config = dict(
    dataset='dashed paths with two dots that lie on the same path or on different ones',
    train_examples=295000,
    image_size=32,
    arch='unet',
    widths=[64, 128, 192],
    blocks_per_level=3,
    attention=False,
    upsampling='pixel_shuffle',
    init='lecun_normal',
    optimizer='cautious_adamw',
    beta1=0.95,
    beta2=0.98,
    ema_decay=0.995,
    lr_schedule='wsd',
    warmup_steps=640,
)
Rows from block 5 of a small image denoising model, named by matrix and row number. Rows with one number belong to one channel. Each number is 500 + 25 x the weight over its row's rms, rounded and kept within 0 to 999. All counts start at 0. Numbers have three digits each. After the name is the row's rms in percent of the matrix's.
After each channel's rows are labels from the 100 images, of 14976, where the channel reaches its highest value: "patch colour" is the nearest of a few named colours to the mean colour under the peak; "peak on" is the class under the peak. Only what is clearly more common there than usual is listed. The data: dashed paths with two dots that lie on the same path or on different ones.
# convs0: first 3x3 conv (model.enc.1.2.convs.0.weight, 128x128x3x3, each kernel summed), inputs 64-127
# convs1: second 3x3 conv (model.enc.1.2.convs.1.weight, 128x128x3x3, transposed, each kernel summed), outputs 64-127

convs0.106 094:488481468480520500486473466469508534470505494506477460528473519485541441531520480470525426483508475497519490521490550535481436500496489523489498498522503514515491497508487532565522507495540518
convs1.106 094:501540487491416467508511466526489494474501495464503526501503489519490508432509500464527463502466515493500484508522481488497426513513512509478513522493490496497466481446495504474501468486490500
patch colour: white
peak on: dot

convs0.81 094:485517495519521510466505498499506512501505535530471467510495560521540481510529497494518445480509476489472532491515514528527485463491508472494501519528517531516466520551475517545527493469496507
convs1.81 080:504502494501520502551487491481502470520520513481509542511483466524543554484506480500514464505485550503484481550506501504522477521486501499492533488501528507528484467464496442514537542491492534
patch colour: grey; white
peak on: dot

convs0.125 096:508481521460527507505487419503489512491465496483530486461512506513534498499491498492498465438459509508510504540495517533492460502489473508507488514507464494516458485496507504524512502520517496
convs1.125 118:510538484463450462493521509519488434526493462462499524503498501493455483476460500479511479514525465472535501507497457507432460505506528507504497538519483480503508513460493490496472492501507488
patch colour: white; grey
peak on: dot

convs0.29 107:466518480511525544512501493494495506484494485493509494483496506470495472509523465504483491448540504496491516532528502510484524481488497454507435502489466509499508487500492521489480475508457500
convs1.29 140:528479501502517506517473525529519513514517480515512509491495523485475528517518510506506499537509552556534483520519505506534512513473475512500493511524515493522479523546519497536552497525480524
patch colour: grey
peak on: long path

convs0.85 092:462484496500491518504461460532525531480518501509511494490499477522480517505553508533527502471500550521465513559521517497471490490507540486502488483501465523560511513509494496498515488504487539
convs1.85 088:469472524502502496501501472474494448503495471471513468482510514450507470464475518463546477461529460502493513483472469473482482487486466465470498478488458516483513472484542502473487472510464496
patch colour: white; grey
peak on: dot

convs0.96 093:487493511468535509488495475526478495499503480491511498496506491482466460520516521476488460459521474461515473503515547531504490499491509471510495485537465502512517491519495496511470505490509500
convs1.96 094:471496503513484471553481469486512508474512494539496474488520464492483502547507505430495472475501509505460459500515462486450500501517495497512502508515459497504461486479513473497467480440510475
patch colour: white
peak on: dot

convs0.55 098:511536495498519542492495493491486505522538535496549517500507509506458508498542518502483510493505519534505490505535501497548513487482485509472536503487540499482506496511517504361498521521500524
convs1.55 109:526521503515523521538501503496519515532494530530504508515525534526547526480507490544560519515488491556548518487497494519518521515507523502509514508510510519516521509528523525433544544522495507
patch colour: grey
peak on: long path

convs0.126 094:486503461551518478484471504464492519509493495460479501482506514503500512498497485512457454446526487509446514530487492456522521467465457490489492526521467479524479522501515500489540494523492534
convs1.126 109:507493478496513481486516526467534492511522505490493492483481473461520482509516507467500521477472480511472479461495519440507504470485431471475503497466481532500464446465500492473491488469501484
patch colour: white
peak on: dot

convs0.54 098:485440507512533505480516539490485489502507530462487481477519496471493533511501469507497470517523504541466494515478498498495503464490462457484496552473493489531493514500522502511489505512454517
convs1.54 120:456474455480523494465497485494535527520507439499480472499463502462499481503503527478506482493488470483481513489444528476511497479510406491498525463454493477496477500492506488480500452444468495
patch colour: white
peak on: dot

convs0.44 108:503504485484513471521496541492464503524510505428494520463438471528518542492526490469468491502497482558500525495498536488519485512480480578517509519517501509518515504494475517466539474523530546
convs1.44 101:515509514481476462495447479507441464499451504511476504492532528521542451478514527513511506504447490491531476506515509534529505531542499515492498479491499545507501509486518525528500473472525509
patch colour: grey
peak on: short path

convs0.99 078:463466450481509479471517559511480486491490506468512489506506529473538495452493491485513482464503474489477458493482467523470518485480535495511505484528444512485429493559508512474522486520477524
convs1.99 089:512505542473508492482500505501495496470508481559502508518505487530532501528499557492477516501458484516506455498473537540455484547509502456516481526511479501490453537491492467449485500439511479
patch colour: white
peak on: dot

convs0.65 090:498470512494503519481495501532515517483497537472554491504438481498507472510513467480453459468523467509523452483520505515512505533425485497530540520516519545463478498478517506512532499504509480
convs1.65 086:526520472496513481493453507533513483504520496509515544463474521497477532513517518506480465496525508534511484521523527507494418477488500542482483523489508499536492525500542490528523511461471505
patch colour: grey
peak on: long path

convs0.21 073:535531499484514507511505532509490465513501504466526515508491537469482483507502493453484465447496492504527501514486489513507472499485513451528470502499497523530487488536502485494478496539557546
convs1.21 081:503500515487478525502537485490514504482489484490475500519479468536501505511479486490514519470463501504501434485513530483459490493504506509525487545529463509492439535514461455452471474471520465
patch colour: grey
peak on: long path

convs0.78 101:510503489512479513496463437484516517496460543496464523509489455539474504529528534478512462479524509495502502484512503532467496506497483469484541517480542516508470507469502520478484525503466514
convs1.78 107:493490462526487512537440468515524537515504482509495519472485503458490513474529503487523490514504482523484466509525520501495428456445486505447517513508499534498519517467529518506512523494461519
patch colour: white
peak on: dot

convs0.72 114:534494476516535524496518521488521491536530536495516483515498515519523503510490483487525509530513504488537522472466518499512493499479470412517473496483505471492516503530488510481518480470503457
convs1.72 114:427533515489486489496474488475508508465517489471524489474511490503502502506503492494450462466474494484460477522519522514494510489549519514531502477473486491502496480504513528553455530500484522
patch colour: grey
peak on: long path